A small contrastive image-text model, trained from scratch.
Training: muon at rate 0.0066, 6000 steps, batches of 128.
Data: trained on views of escape-time and Newton fractals, 5.3 epochs.
Rows from block 3 of the image encoder of a small contrastive image-text model, named by matrix and row number. Rows with one number belong to one channel. Each number is 128 + 24 x the weight over its row's rms, rounded and kept within 0 to 255. All counts start at 0.
Before each channel's rows are labels from the 100 images, of 14976, where the channel reaches its highest value: "top examples" is what is common among them; "colour at peak" is the nearest of a few named colours to the mean colour under the peak. Only what is clearly more common there than usual is listed. The data: views of escape-time and Newton fractals. In brackets: how many of the 100, against the usual share in percent.
# p10: first pointwise conv (encoder.blocks.3.p1.0.weight, 128x128x1x1), inputs 0-127
# p20: second pointwise conv (encoder.blocks.3.p2.0.weight, 128x128x1x1, transposed), outputs 0-127

top examples: grey (39 vs 14.4); pastel (38 vs 14.2)
colour at peak: pink (33 vs 8.4)
p10.118 [167 105 158 125 169 125 179 127 134 112 155 124 147 113 134 140 135  94 143 167 129 127 152 124 145 136 168 108 114 147 134 112 125 200 151 154 120 137 136  87 130 138 157 134 115 134 141 124 107 149 200 125 153 110  98 150 109 177 113 157 133  79 169 161 110 135 172 122 111 118 114 124 116 117 140 175 118 156  91 159 121 111 100  91  99 136  80 125 136 133 150 114  94 129 137 114 118 108 116 105 147 162 114 101 137 136 121 138 144 100 108 118 135 157 128 130 138 103 136  81 122  97 104 120 132 104 145 177]
p20.118 [113 111 126 119 110 103 114 132 151 158  92  77  88 131 147 144 155 102 136 132 128 125 104 165 118 128 135 101 120 127 129 150 143  97 140 112 176  90 129 179 121 119 108 113 176 103 124 114  99  92 135 133 137 117 170 152 115 129 152 146 114 108 132 172 148 135  82 114  98 106 149 117 121  82 130 165 100 137  93  91 124  96 111 132 124 141 103 169  78 125 166 119 171 132 106 129 138 118  82 134 112 102 150 127 138 143 143 132 115  96 131 160 116 101 178 127 105 105 131 140  93 138 162 169  90 140 112 114]

top examples: pastel (61 vs 14.2); Julia set (26 vs 9.9)
colour at peak: pink (43 vs 8.4)
p10.87 [136 148 173 131 101 121 118 184 110  93 115 148 150 141 146 137 116 123 125 161 141 140 100 155 120 104 117  91 134 166 124 145 121 115 142 152 165 118 148 111 134 106 135 136  87 118 134  91 160  95 113 119 117  75 103 104  92 153 103  93  94 113  89 111 139 115 106 150 119 154  88 152 141 101 110 145 162 125 131 109 139 136 130 137 122 156 132 118 124 113 150 115 119 150 107  97 133 164 223  89  79  94 156 109 138 113 151 145 133 113 120 140 134  88 125 100 118 126 111 161  93 118 163 131 134 144 143 116]
p20.87 [109 105 122 119 103 153 121 106  96  92 111 184 163 141 150 107 136 148  85 136 168 131 138 115 144 140 141 135 179 127 147 162 152 145 106 154 128  76 138 137  61 117 140 122 108  72 124 109 148  97 142 113 104 156 122 138 140 124 138 124 133 143 137 135 119 129 115 125 131 155 132 119 155 150 139 102  79 143 128  92 154 143 133 132 123 110  72 141 156 148 159  94 138  96 154 132 116 146 116  50 138 130 107 139 143  96 113 125 124 117 133 133 139 118 155 108 173 160  96 175 156 131 146 118 147 127 143 163]

top examples: vivid (41 vs 14.4)
colour at peak: black (76 vs 29.1)
p10.52 [124 114  85 117 146 135 113 148 122 142  91 178 168 125 124 159 131 125 105 177 153 113 124  99 138 140 145 138 149 150 105 123 118 101 140 107 178  86 139 129 147 168 122 160 100 103  75 134  95  96  94  99 128 110 143  99 140 147 118 126  94 163 156 125 122 106 106 146  99 107 128 115 169 119 127 137 158 137 103 111 138 177 152 148 152 151 157 110 136 133 156 129  97 129  96 158 144 145 144 116 131 133 112 117 168  92  65 140 100 118 154 138 132 134 108 140 162 171 130 118 119 103 115  84 109 101 110 157]
p20.52 [108 131 127 146 124 108 149  99 122 145 127 126 114 127 144 174 154 131 138 131 151 134 161 141 134 111 143  92 141 114 137 122 131 125 162 138  94  81 136 165 118 130  97 105 152 100 154 166 139 151 152 145 119 181 128 123 152  86 153 168 155 135  68 123 138 125 152 168 119 139 144 137 150 132 135  87 136 111 117 138 175 157 111 120 154 140  87 105 107 132 126 119 105  97 148  74 167 159 127 112 102 137  84 144 139 167 100 162  92 136 179 111 101 114 163 122 109 102 138 122 163  97  90 119 116 139 148 108]

top examples: Julia set (35 vs 9.9); cubic Julia set (29 vs 11.1)
colour at peak: black (63 vs 29.1)
p10.54 [ 96  92 145 122 161 170 159 147 142 103 139 162 123  95 119 178 128 129 149  97 119 152 141 164 126 127  90 172 131 159 132 137 121 137 150 135 138 129 124 112 119  72 126 128  91 120 154  88 115 137 122 141  91 109 109 135 169 174 116 148 133 147 141 148 117 144 148 114 105 152  90 144 116 106 109  89 153 118  97 123 170 128 139 103 143 149 183 136 116 113 156 115 116  93 131 110 122  97 114 100 145 154 127 122 130 119 210 147  85 122 126 144 110 140 120 139 183 161  98 126 143 120 127  85 131 124 137 133]
p20.54 [146 120 125 112 155  93 153 155 160 131 123 161  91 126 112  91 123 134  99 140 119 128  90 104 122 141 147 128 119 102 100 135  78 149 180  99 123 105  83 129 154  75 137 137 148  98 143 116 139 144  92 134 123 121 119 147  73 110  81 111 127 135 124 133 108 126 112 126 148 112 117 128 139 153 134 172 133 100  83 153 129 113 130 127 138 164 114 150 119  46 156 111 104 133  97 105 145 160  93 104 150 136 111 111 142 130 148 138 115 147 120 119 102 157 165  89  90 152 144 113 190 140 134 116 123 132 119 126]

top examples: Julia set (44 vs 9.9); pastel (39 vs 14.2)
colour at peak: black (99 vs 29.1)
p10.1 [158 137 155 116 131 109 122 100 132 157 145 162  85 116 147 101 134 147 117 119  61 140 128 140 146 119 158  87 149  78 141 138 161 123 105 113 137  85  97 104 114 138 135 127 115 132 119 158  90 113 122 124 113 148 169 114 121  74 130 154  96 121  92 155 146 126  95 145 154  81 133 145  82 133 162 112 146 178 166 121 103 116 131 137 146 148 123 108 134 152 133 113 105 105 134 134 112 130  78 184 115 118 141 132 101 130 119 131  93 173 131 123 116 148 131 116 139  96 132 107  74 166 108 148  97 139 141 120]
p20.1 [154  99 112 129 123 131 157 131 117 125 130 124  82 139 136 108 136 125 151 133 164 136 138 128  62 166 159 113 153 129 165 131 119 126 103 143 100 128 171  86 125 145 119 104 125 122 170 103  80  83 118 129 157 149 160 134 121 141 145 172 131 135 113 113 143 122 134  87  69 145 109 113 129 147 106 132 123 146 133 123 162  83 142 154 151 113 126 123 166 151  92 127 155 115 109 155 121  65  83 137 160 154 153 121 124 156 161 124 138 125  93 110 151 101 100 142 129 104 120 108 103 137 130 135  78 147 172 111]

top examples: pastel (45 vs 14.2); Julia set (27 vs 9.9)
colour at peak: black (63 vs 29.1)
p10.102 [151 153 105 104 149 124  97  99 153 168  74 110 151 110  93 101 102 128 154 151 173 123 123  90 116 137 138 102 146 133 168 120 125 117 148 132 153 135 157 154 113 123 111 155 103 100 141 150 103 108 111 136 124 166 128 152 126 100 151 123 126 137 129 134 123 120  85 141 127  93 143 168 107 136 145 103 118 138 198 112 157 145 162 110 136 133 105 116  90 125 121  77 119 137 120 159 132 156 158 113 123 101 149 139 159 117 120 166 126 181 166 136 123 107  98 138 121 164 157  88 113 117 119 185 129  93 153 127]
p20.102 [117 115 122 123 113 148 107 105  95 112 134 113 122 132 143 150 121 119 131 143 130  93 172 147 174  99 121 129 149 103 143  94 180 143 187 140 141 124 139 141 147 125 131 113  88 113 146 108 146 149 191 158 173 141  76 133 133 128  90 144 118 135 109 120 108 114 174 154 115 121  87 138 138  93 133 119  94 129 142 196 136 121 143 152 151 123  84 164 132 125 142 146 118 130 125 103 134 114  95 132 133 146 112 117 116 118 151 155  98 151  89  82  63 118 127 174 134 150 111 155 135 148 144 113 115 107 118 121]

top examples: pastel (44 vs 14.2); cubic Julia set (27 vs 11.1); Julia set (25 vs 9.9)
colour at peak: grey (35 vs 14.5)
p10.5 [132 188 107 137 121 147 155 104 127 127 104 145 162 124 100 122 113 120  80 144 141 163 137 126 124  87 119 138 121 166 125 128 133 138 148  85 123 160 134 129 120 130 100 135 113 101 109 141 142  90  83 141 120 153 126 113 137 117 153 146 131 112 119  92 134 141 118 125  85  97 137 136 146 136 111 117 116 112 123 141 117 136 110 177 108 124 136 155 123 157 132 196 103 173 102 114 116 123 106 127 152 187 127  72 139 103 102 206 138  68 140  99 144 102 107 137 130  99 116 165 120 123  92 131 128  99 119 118]
p20.5 [144 135 117 146 130 138 155 160 108 133 120 134 118 138 121 153 103 131 146 127 104 113 107 108 154 126 111 151 166 188 147 118 109 144 127  68  76 174 101 144 157 158 136 143 123 117 114 142 122 120 118 144 157 145  86 145 113  61 138 166 126 116 152 131 142 128 150 129 103 134 138  79 118 132 130  97 127 121 159 146 133  98  89 143 143 113 177 177 129  98 180 147 100 123 164 135 138 116 147 125 127 126 167 134 107 103 133  99 119 124  69 138 123 120 123  86 118 133 100 142  87 157 147 107 123 174 114 128]

top examples: vivid (49 vs 14.4); tricorn (29 vs 11.1)
colour at peak: black (65 vs 29.1)
p10.0 [132 137 153 140 120 174 195 126 145 117 112 163 135 195 121 133 111 121  99 125 142 121 154  76 149 199  93 124 116 121 116 151 140 125 146  92 100 127 130 116 127 115 110 107 147 105 128 114 137 137  80 135 123 138 114 115 139 107 130 133  94 128  79 202 172 128 115 112 125 131 145 109 111  90 156 142  95 115 115 150 130 109 142 135 116 108 124 130 152 136 130 157 144 139 130  94 120 135 107 175 108 138  98 133 157 141 145 116 108 130 118 176 129 136 118 101 140 165 127  94 147 128 168 150 137 129 178  95]
p20.0 [148 159 114 116 146 154 100 115  86 139 100 144 148  95 131  83 131 132 145 129 111 120 144 121 115 139 116 130 131 135 150 126 134 149 126 123 107 142 179 156 124 146 157 125  99 106  88 131 109 117 119 156 126 112 139 130 154 137 128 143 133  91 131 136 105 107 131 160 167 124 163 128  84  65 145 156 202 142 174 111  70 122  98 119 114  77 108 147 103 135 174 160 140 113 124 114 136 131 188 141 146 136 130 102 156 175 141 123 121 147 140 133  89 124 106 121 156 175 114 139 116 112 113 162 106 147 130 111]

top examples: grey (45 vs 14.4); Julia set (25 vs 9.9)
colour at peak: grey (40 vs 14.5)
p10.6 [106 134 164 113  84 134  80 159 121 129 110 107 152 134 153 129 112 154 116 191  92 132 117 144 133 111 168 141 136 163 124 102 154 148 100 136 171 111  80 161 115  98 124 115 119 181 130 144 123 144  92 123 139 140 127 112 104 125 126 104 130 127 138 186 114 148 124 103 110 177 128 122 112 180 119 171 136 128 126 105 122 164 129 136 147 154 142 165 111  99 138 126 133 123 134 113 110 174 105 143 128 134 174 148  69 154 177 164 108 115 109 114 123 140 133 148 159 142 138 132  96 136 134 128 132  93 155 109]
p20.6 [ 96 152  83 173 128 129 120 122  89 124 112 124 108 112 130 134  87 149 140 141 142 130 125 119 150 142 133 158 152 131 134 135  94 167  85 101 117 132 154 135 132 146  94 131 145  97 138 141 124 146 123  88 102 144 134 113 106 130 149 135 129 115 156 128 162  98  90 117 121 174 129 147 150 150 165 144  93 133 185 125 139  94 142 145 143 116 109 129 130 105 121 132 141 183 186 139  86 138 122 157 160 125 112  91 123 139 160  64 160 156 127  84 142  89 136 159 154 130 119 143 114 154 139 107  95  99 128  93]

top examples: Julia set (34 vs 9.9); pastel (34 vs 14.2); cubic Julia set (33 vs 11.1)
colour at peak: pink (26 vs 8.4)
p10.65 [107 135 137 171 178 154 113 104 144 121 111 122 104 101  80  98  90 116 116 133 111 113 138  94 130 124 155 125 152 119 144 119 105 162 137 159 121 136 104 123 106 127 106 159 125 141 170 128 151 139 140  92 136  92 115 120  95 155 129 122 143 145 196 160 119 136 184 143 120 111 149 177 161 118 114 167 136 114 150 128 124 133 120  86 157  94 110 178 133 109 157 132 111 127 107 161 121 125 152 145 146 121 135 142 135 135 140 130  92 142 132 150 140 184 125 100 132 130 192 106  90  76 117 122 155 132 126 139]
p20.65 [ 77  85 110 130 153 117 115 123 141 102 115 127 118 165 146 137 145 120 129 121 121  90  94 136 132 121 151 128 175 128 113 134 158 150 125 137 137 135 112 160 134 123 143 155 153 108  85 156 132 123 127 123 134 102 100 198  94 186 160  81 106 103 145 116  94 129 171 133 146 139 122 149 166 123 119 147 182 112 121 123 115  94 121  99 135 126 149 195 101 113 133 184 129 141 110 114 109 115 121  98 120 133 113 144 127 118 103  87 164 137  92  94  99 133 160 129 127 162 143 148 126 128 153 165 145 145 143 140]

top examples: vivid (100 vs 14.4)
colour at peak: purple (78 vs 2.3)
p10.26 [119 131 104 122 130 143 112 111 133 153 119 103 131 111  84 150  90 134 103  98 176 134 106 154  95 129 152 128 118 118 101 103 115 112 172 136 164 149 113 138 115 167 120 142 124 120 140 156 106 153 128 172 129 140 139 131 104 107 107 144 141 137 151  92 138 104 102 109 169 178 130 137 215 130 136 139 146 124 130 154 126 156 187 126  84 117 126 117 123 110 135 130 111 129 144 127 170 155  96 133 138 111 164 131 135 137  83 160  82  96 119 102  80 138 131 155 144 118 160 117 143 101 109 134 175 162 133 145]
p20.26 [105  97 141 121 116 161 123 118 144 104 117 139 149  97  95 103 116 134 110 134  88  64 140 154 141  96 132 137 137 178  72 128 100 132  74 111 148 127 144  95 143 116 111  86  94  95 165 148 120 125 159 111 125 129 109  87 116 122 159 125 156 140 162 152 136 117 111 135 123 132 110 114 138 114 157 124 100 142 126 104 102  87 121 101  83 134 126 143 127 120 149 168 126 150 144 158 128 144 135 160  99 121 147 121 117 117 101 133 135 146 160 128 108 110 116 115 129 172 125  52 105 121  94 106 163 173 109 104]

top examples: pastel (42 vs 14.2); cubic Julia set (36 vs 11.1); Julia set (27 vs 9.9)
colour at peak: black (90 vs 29.1)
p10.17 [139  93  97 155 136 179 167 154 135  96 116  94  81 155 105 169 134 128 110 110 117 119 150 139 125  98 123 111 186 155  97 143 102 154 100 123 144 149 116 145 121 138 101 140 107 129 140 131 137 117 124 113 103 139 124 165 134 131  80 143 127 115 138 142 208 128 139  89 129 127 114  88 143  91 151 129 123 114 127 152 140 137 114 145 154 169 121 128 122 156 142 130 105 117 105  97 161 141 106 123 117 161 101 134  97 185 116 125 127 113 156 125 144 132 139 159 143 174 151 185 127 106 117 105 100 114  83 130]
p20.17 [119 140 125 134 133 146 137 113  41 133  96 119 155 157 157 155 116 123 125 149 131 115 167 116 144  45 104 108 132 145 103 141 133  83 120 131 145 116  87 134 144 171 141 147 116 143  95 102 127 122 110 118 157 113 170 169 154 139 178 116 100 131 118 147 174  65 172 103 166 127 172 121 123 128 138 139 123 134 104 131 137 184 141 135 110 140 128 146 101 146 153 131 121 143 113 139 115 116 125 127 108 105 159 128 100 133 108  95 126 141 106 132 136 151 102 151 116 138 116 122 119 152 133 148 127 106 113  85]

top examples: vivid (100 vs 14.4); Julia set (26 vs 9.9)
colour at peak: purple (50 vs 2.3); green (35 vs 4.4)
p10.95 [159 119 121 113 119 101 103 115 161 113 142 146 105 128 110 112 118 128 112 125 160  97 118  71 131 161 111 133 103  92 152 139 164 138 144 114 184 124 151 138 145 131 131 122 107 118  58 155 173 145  86 145  61 156  77 148 150 111 113 126 101  86  98 117  85 142  69 106 182 119 131 106 116 101 123 133  90  90 112 113 131 115 170 142 130 117 159 148 129 106 112 123 112 126 159 117 125 127 140 113 108  96 105 139 133 137 113 100 106 141 136 144 129  85 136 146 118 124 125 113 121 138 126 164 124 151 131 118]
p20.95 [124 126 133 171 168 181 114  66 151 168 167 108 111 140 100 178  95 163 159 140 121 123 149  93 145  98 149 146  94 129 144 126 136 134 131 118 109 120 141 114 120 157 140 116 145 165 142 171 162 149  99 130 124 135 114 106 132  87 155 157 122 133 161 106 116 120 118 113 142 132 139 141 124 143 111  81 161 135 108 140 104 150 132 148 151 141 161 119  79 151 128 113 168 127 118 112 118 112 171 113  64 150 126 155 100 144 114 120 150 114 158 130 171 141  76 138 143 127 113 104 126 102 122 130 155 122 160 144]

top examples: Julia set (33 vs 9.9); pastel (32 vs 14.2); cubic Julia set (29 vs 11.1)
colour at peak: black (64 vs 29.1)
p10.123 [125 134 102  91 106 164 136 107 164 136 135 128 145 150 116 130  88 129 175 137 155 118 156 190  97 137 126 112 105 129 143 119 150  98 138 105 109 131 117 103 123 148 102 146 113 117 137 133 155 121 115  97  97 120 115 161 121 131 104 100 187 128 119 133 158 107 109 129 197 103  90 121  97 115 115 123 129 118 122 103 106 123 134 105 110 155 110  84 112 127 154 105 137 168 159 138 157  96 140 122 152  85 154  92 125 135 161 164 124 121 120 141 147 117 111 157 124 118 169 180 161  99 109  76 111 153 151 102]
p20.123 [132 159  99 101 115 119 121 130 178  96  93 137 120 132 121 145  87 130 149  79 174 127 115 112 120 149  80 128 153 160 148 128 115 114  77 111  84 117 129 146 143 113 129 119 125 152 132  79 129 126 137 143 156 154  79 104 138 149 116  97 148 100  99 137 128 128 134 119 116 140  77 128 151 105 111 120 137 128 109 177 136 101 153 193 150 125 129 122 122  91  97 134 144 114 132 127  93 120  97 155  99 124 174 102  93 103 113 136 169 114 129 165 137 137 112  92  96 112  94 174 112 144 145 118 111 122 144 123]

top examples: pastel (40 vs 14.2); cubic Julia set (35 vs 11.1); Julia set (28 vs 9.9)
colour at peak: black (83 vs 29.1)
p10.58 [131 124 122 170 160 170 129 131 101 158 127 145  73 137  74 123 111 127 134 151 121 114 106 164 123 131  98 153 127  99 130 147 118 115 120 156 158 139 137 170 114 138 176 136  99  96 152 127 116  99 165 126 153  99 138 161 126 113 138 120 163 120 174 128 161 107 131 152 141 156 158  90 149 111 114 122 143 119 180 141  93 147 107 160 130 128 134 152 117 143 123 163  99 149 134 113 101 143 132 164 124  96 128 131 109 146  95  91 137  90 147 138 113 125 126  97  89 170  95 147 108 121 151 121  96 108  61 136]
p20.58 [100 136 155 131  99  88 103 140 105 104 113 138 112 136 133  95  78 122 143  94 108 112 118  70 134  91 152  85  94 147 144 114  99 128 165  97 118 113 152 114 113 173 124 156 132 118 107 151 107 139 150 158 130 157 127 137 101  98 152 104  87 111  95 128 159 134 135 147 136 136 137  90 137 124 134 142 167 166  42 127 153 152 152 150 113 121 152 153 129 166 135 114 155  97 122  99 124 139  90 129 173 112 106 137 133 115 108 156 116 155 136 139 141 164  95 140 159 147 102 107 122 132 138 135 107 127 106 110]

top examples: grey (45 vs 14.4); tricorn (35 vs 11.1)
colour at peak: black (84 vs 29.1)
p10.74 [132  96 100 125 119 117 144 100  93 103 161  95 139 137 134 147 125 105 164 118 156 108  65  99 151 144 101 163 117 109 113 110 110 133 117 167 114  90 117 136 119  82 134 122 107  89  81  69 105  92 131 143 140 107 131 116  87 160  97 124 117 132 114 125 136 160 121 124 119  92 138 153 130 119 120  90 116 103 144 140 141  84 159 153 114  87 166  83 147  95 124 132 152 100  97 107 133 119 128 115 146 136 106  93 125 112 115  98 125 132 130 111 106 102 128 123 152 106 119  84 168  94 145 104 134 123  79 118]
p20.74 [118 138 129 127 120 121 111 153 138 163 124 136 185  85 165 116 123 129 134 122 146 119 115  86 185 122 123 128 125 125 105 123 126 157 155 126 155 105 109 124 187 128 153 116 145 151 148 130 146 152 165 135 139 125 120 188 125 128 107 159 159 164 139 149 101 165 144 101 111  83 129 129 156 146 119 172 134 108 127 128  94 133 165 142 120 154 150  85 119 142 141 152 108 101  82  92 115 109 139 113 103 108 153 141 170 160 172 166 143 150 150 174 118 172 113 126 131 100 105 128 133  93 150 147 151 122 112 136]

top examples: vivid (98 vs 14.4)
colour at peak: green (64 vs 4.4)
p10.107 [114 116 133 120 128 145 147 129  56 123 152 130 142 123 114 128 107 124 122  92 172  99 136 142 104 155 157 127  64 152 140 116 135 113 141 125 184 156 118 135 198 123 129 133 179 127 123 121 158 144 138 136 144 120 133 124 105 133 121 115 134 136 127 116  90  61 113 140 181 144 139 112 118 137 121 114 112 139 125 129 172 149 115 136  99 139 156 125  84 141 130 134 102 151 113 116  69 139 206 119 173 125 131 112 101 111 117 142 153 111 140 132  99 105 142 119 143 118 122 160 102 140  86 122 130 144 145 143]
p20.107 [160 162 131 134 255 129 146 217 112 192 161 121 114 120 150 135 136  91 151 106 198 106 148 148 128 146  87 149 152 132 140 180 138 109 123 154 120 112 139 120 115 131 137 128 152 126 132 123 115 102 115 141 106 119 134 137 141 153 108 118 131 141 132  98 132 149 145 141 110 122 135 128 100 140 111 104 119 131 115 177 122 141 122 113  98  92 131 145  93 122  77 126 127 125 109 128 117 141 135 144 113 127 105 115 111 127 126 129 137 137 139 105 130 129 128 156  98 132 123 154 118 121 135 138 142 134 135 114]

top examples: Julia set (25 vs 9.9)
colour at peak: black (63 vs 29.1)
p10.120 [162 102 124 162 175 159 120 116 145 115 103 157 131 174 120 156 126 156 109 175 101 131 174 111 145 164 134 140 129 131 126  71 134 112 118 158 147 124 156 134 159 180 118 152 134 166 128 125 131 193 126 100 159 151 156 135  93 133 136 133 123 117 118 147  75  98 162 147 132 172 171 114 139 109 114 122 132 130 125 122  98 141 149 137 141 108 156 143 165  95  99 129 115 104 108 100 126 118 114 121 112 113 108 121 124 113 103 150 101 103 136 162 159 149  75 120 154  88 135 160 122 135 109 109 117 116 111 103]
p20.120 [124 137 117 124 112 110 107 138 136 168 141 114 120 146 126 160 105 109 104 123 187 150 101 136 122  98 162 115  87 146 166 117 116 169 160 135 120 116 151  68 164 169  93 163 155 122 114 128 105 160 124 132  95 115 141 133 131 136 138 154 152 128 101 144 128  74 108  90 121 118 125 112 155 143 177 140 119 135  76 171 125 136 160 139 148  95 138 150 150  89  89 143 138 145 110 124 110 146 118 103 139 102 134 131 106 115  70 117 118 130 112  95 105 142 114 111 102 162 152  93  97 147 109 149 140 111 137  92]

top examples: pastel (93 vs 14.2); Julia set (25 vs 9.9)
colour at peak: pink (50 vs 8.4); grey (37 vs 14.5)
p10.89 [147 115 137 166  93 117 142 161 122 119 172 121 101 150 119 135 127 152 131 130 137  85 106 121 116 102  70 107 129 117 143 101 110 130 129 168 108 133 117 166 178 118 121 154 100 123  82 135  95 101 107 133 127 115 106 140 130 127  92 113  94 148 153 141 137  93 147 146 128 125 155 161 124 154 141 154 129 130 107 143 146 104  98 123 106  90 137 135 119 112  92 153 127 142 126 120 145 127 248 123 143 124 141 114 100 158  80 156 127 129 141 120  90 134 151 157 112 124 142 139  98 135  93 162 129 123 119 120]
p20.89 [102  94 119 113 217 137 108 147 102 214 158 126 183 134 154  97  88  99 100 114  90 128 134 144 110 121 174  96 112  98 138 115 129 155 164 156 152 103 129 117 121 107  96 124 119 129 118 135 138 177 115  88 130 154 166 142 127 122 139 164 144 124 100 142  98 124 118 151 105 133 136 156 157 131 119 109 180 143 134 121 161 120 143  83 112 125  99 167 138 144 140 115 153 136 130 132 173 127 149 129 164 133 109 125 146 107 132 126 111 129 127 113 129 112 123 143 125 126 134 100 124 161 113 153 114 123 126 108]

top examples: pastel (47 vs 14.2); cubic Julia set (37 vs 11.1); Julia set (26 vs 9.9)
colour at peak: black (90 vs 29.1)
p10.113 [150 132 126 132 128 120 164  98  83 124  87 144 124 179 120 128 152 158 150 111 143 106  78 114 134 121 138 123 151 124 104 162  97 133 144 111 100 161 169 141 114 160 119 144 103 153 129 117 130 172 136 132 116 165 127 105 132 152 137 105 149 113  85 129 164 152 140 116  98 112 137 128 130 136  94 129 120  58 101 117 110 103 145 143 146  92 133 104 113 173 116 103 143 114  93 170 136 109  99 173 111 151 156 123  95 152 118 121 160 114 197 126 108 155 151 120 127 169 154 133 115 139 124 107 131 102 155 154]
p20.113 [120  90 131 128 178 138 114 100 139 122 125 123 133 115 108 108 165 139 129 112 140 113 143 117  82 125 119 118 141 147 145 147 155 118 135 124 130 125 158  97 102 162 111  92 166 138 117 117 145  84 121 137 106 158 142 121 112  86 132  96 128 132 112 107 163 131 153 106 166 146 136 168 111 115 162 109 142 141 104 134 108 202 113 131  89 149 122 116 100 128 132 111 121 117 187 102 121  76 144 163 130 104 152 143 110  95 113 102 140 109 127 175 148 141  71 113  85 155 104  72 121 125 118  85 119 119 114 135]

top examples: vivid (100 vs 14.4)
colour at peak: green (72 vs 4.4)
p10.42 [ 86  85 136 131 167 107 167 118 133 147 114 114 101 118 129 115 126 162 120 108 199  97 121 157  74 121 124 121  96  69 159 120 127  96 110 148 192 129 120 113  97 159 167  88 111 128 171 107 167 105 138 124 137 102 120 120 118 150 139 121 119 122 153 139 156 136  94 124 202 139 145 128 110 114 127 142 130 111 130 148 127 119 128 106  87 128 151 128 121 106 101 139  98 114  90 113 114 125 103 137 132 134 129 136 141 126 179 112  97 141 121 104 119 137 138 109 129 133 101 103 150  92 166 149 100 147 109 115]
p20.42 [139 181 108 131  84  67 159 201 125  68 131 146  90 128  95 141 149 132 169 131 129  93 131 103 137 128 135 121 149 151 112 103 147  95 106 134 159 152 124 115 152 129 102 120 140 178 128 105 125 119 159  96 142 139  95 139 111 138 124 153 151  87 153 144 130 168 120 113  95 122 156  99 140  97 144 136 145 137  79 128 125 116 127  78 130 115 104 111 152 124 144 143 132 107 146 128 110 163 118 132  95 148 122 144 130 134  87 114 134 116 143 128 123  88 152  95 136 161 136 136  82 125 141 150  98 123  95 110]

top examples: Julia set (34 vs 9.9); cool (33 vs 14.1)
colour at peak: black (82 vs 29.1)
p10.103 [106 163 155 130 132 129 147 113 147 123 118 104  97 102 147 134  98 108 118 105 115 142 165 133 113 124 112 107 122 112 124 139 102 145 151 125 107 153 141 106 143 133 102 131 124 134 121 119 113 126  63  94 185 122 127 114 154 128 120 130 157 101  86 134 195  92 141 121 146 148  88 179 142 115 130 162 148 119 111 121 156 101 138 114 132 139 172 154  85  78 152  95 149 121 135 130 152  84 158 124 150 110 198 150 143  85 172 108 133 131 129  95 112 159 115 124 149 155 125 148 118 165 138 116 141 135 126 153]
p20.103 [116 127 155 105 104 129 134  78 130 148 135 118 155 119 104 141 162 124 143 145 143 138 121 121  98 177 163 136 160  89 139 140 125 152 151 102 122 140 135  76  78 119 115  80 141 122 115 134 130 115 117 132 149 133 170  89 106 180 148  94  58 170 122 124 154 114 142 129 132 138 129 138 147 131 166 128 134 102 135 129 128 184 167 144 126 146 136 139 109  91 119 101 167 129 126 111 118 139  90  70 111 106 105 124 166 121 106 103 140 108 129 107 160 115 150 142 120 118 139 148 133 170  75 146 124 142 113 151]

top examples: Julia set (27 vs 9.9)
colour at peak: black (82 vs 29.1)
p10.94 [153 120 170 124 137 101 124 149 101  97  90 114 154 125 177 110 128 121 139 123 148 109 137 138 141 114 145 150 123 122 107 118  85 169 106 110 155 139 112 121 109 115 147 159 111 150 149 115 121 148 107 111 142  98 174 120 191 185 100 179 138 170 136 104 128 126 128 145 109 154 118 165 130  95 144 135 112 124 113 155 166 167 122 104 123 131 197 156 123 121 124 116 138 130  88 136 104 128 107 131 121 185 167 147 111 132 121 141  85  93 117 125 124 170 109 151 119  79 122 122 119  86 145 142 117 119 135 124]
p20.94 [126 135 139 132 147  83 124 108 123 123 124 101 133 129  65 119 130 135 156 119 145 121 114 127 151 182 113 114 110 122 102 103 147 179 119  91 157 126 142 158 146  92  89 107 110 136 125 140 144 116 145 177 128 117 206 130 164  98 107 119 121 118 137 166 101 172 118 116 102  91 111 132 122 119 107 136 168 119 114 122 111 137 121 126 120 146 127 127 139  94 157 110 116 110 138 134 137 124 164 122 119 120  87 143 164 122 169 104 119 118 101 113 123 179 147  95 124 126 122 132  91 164  67 166 115 104 102 163]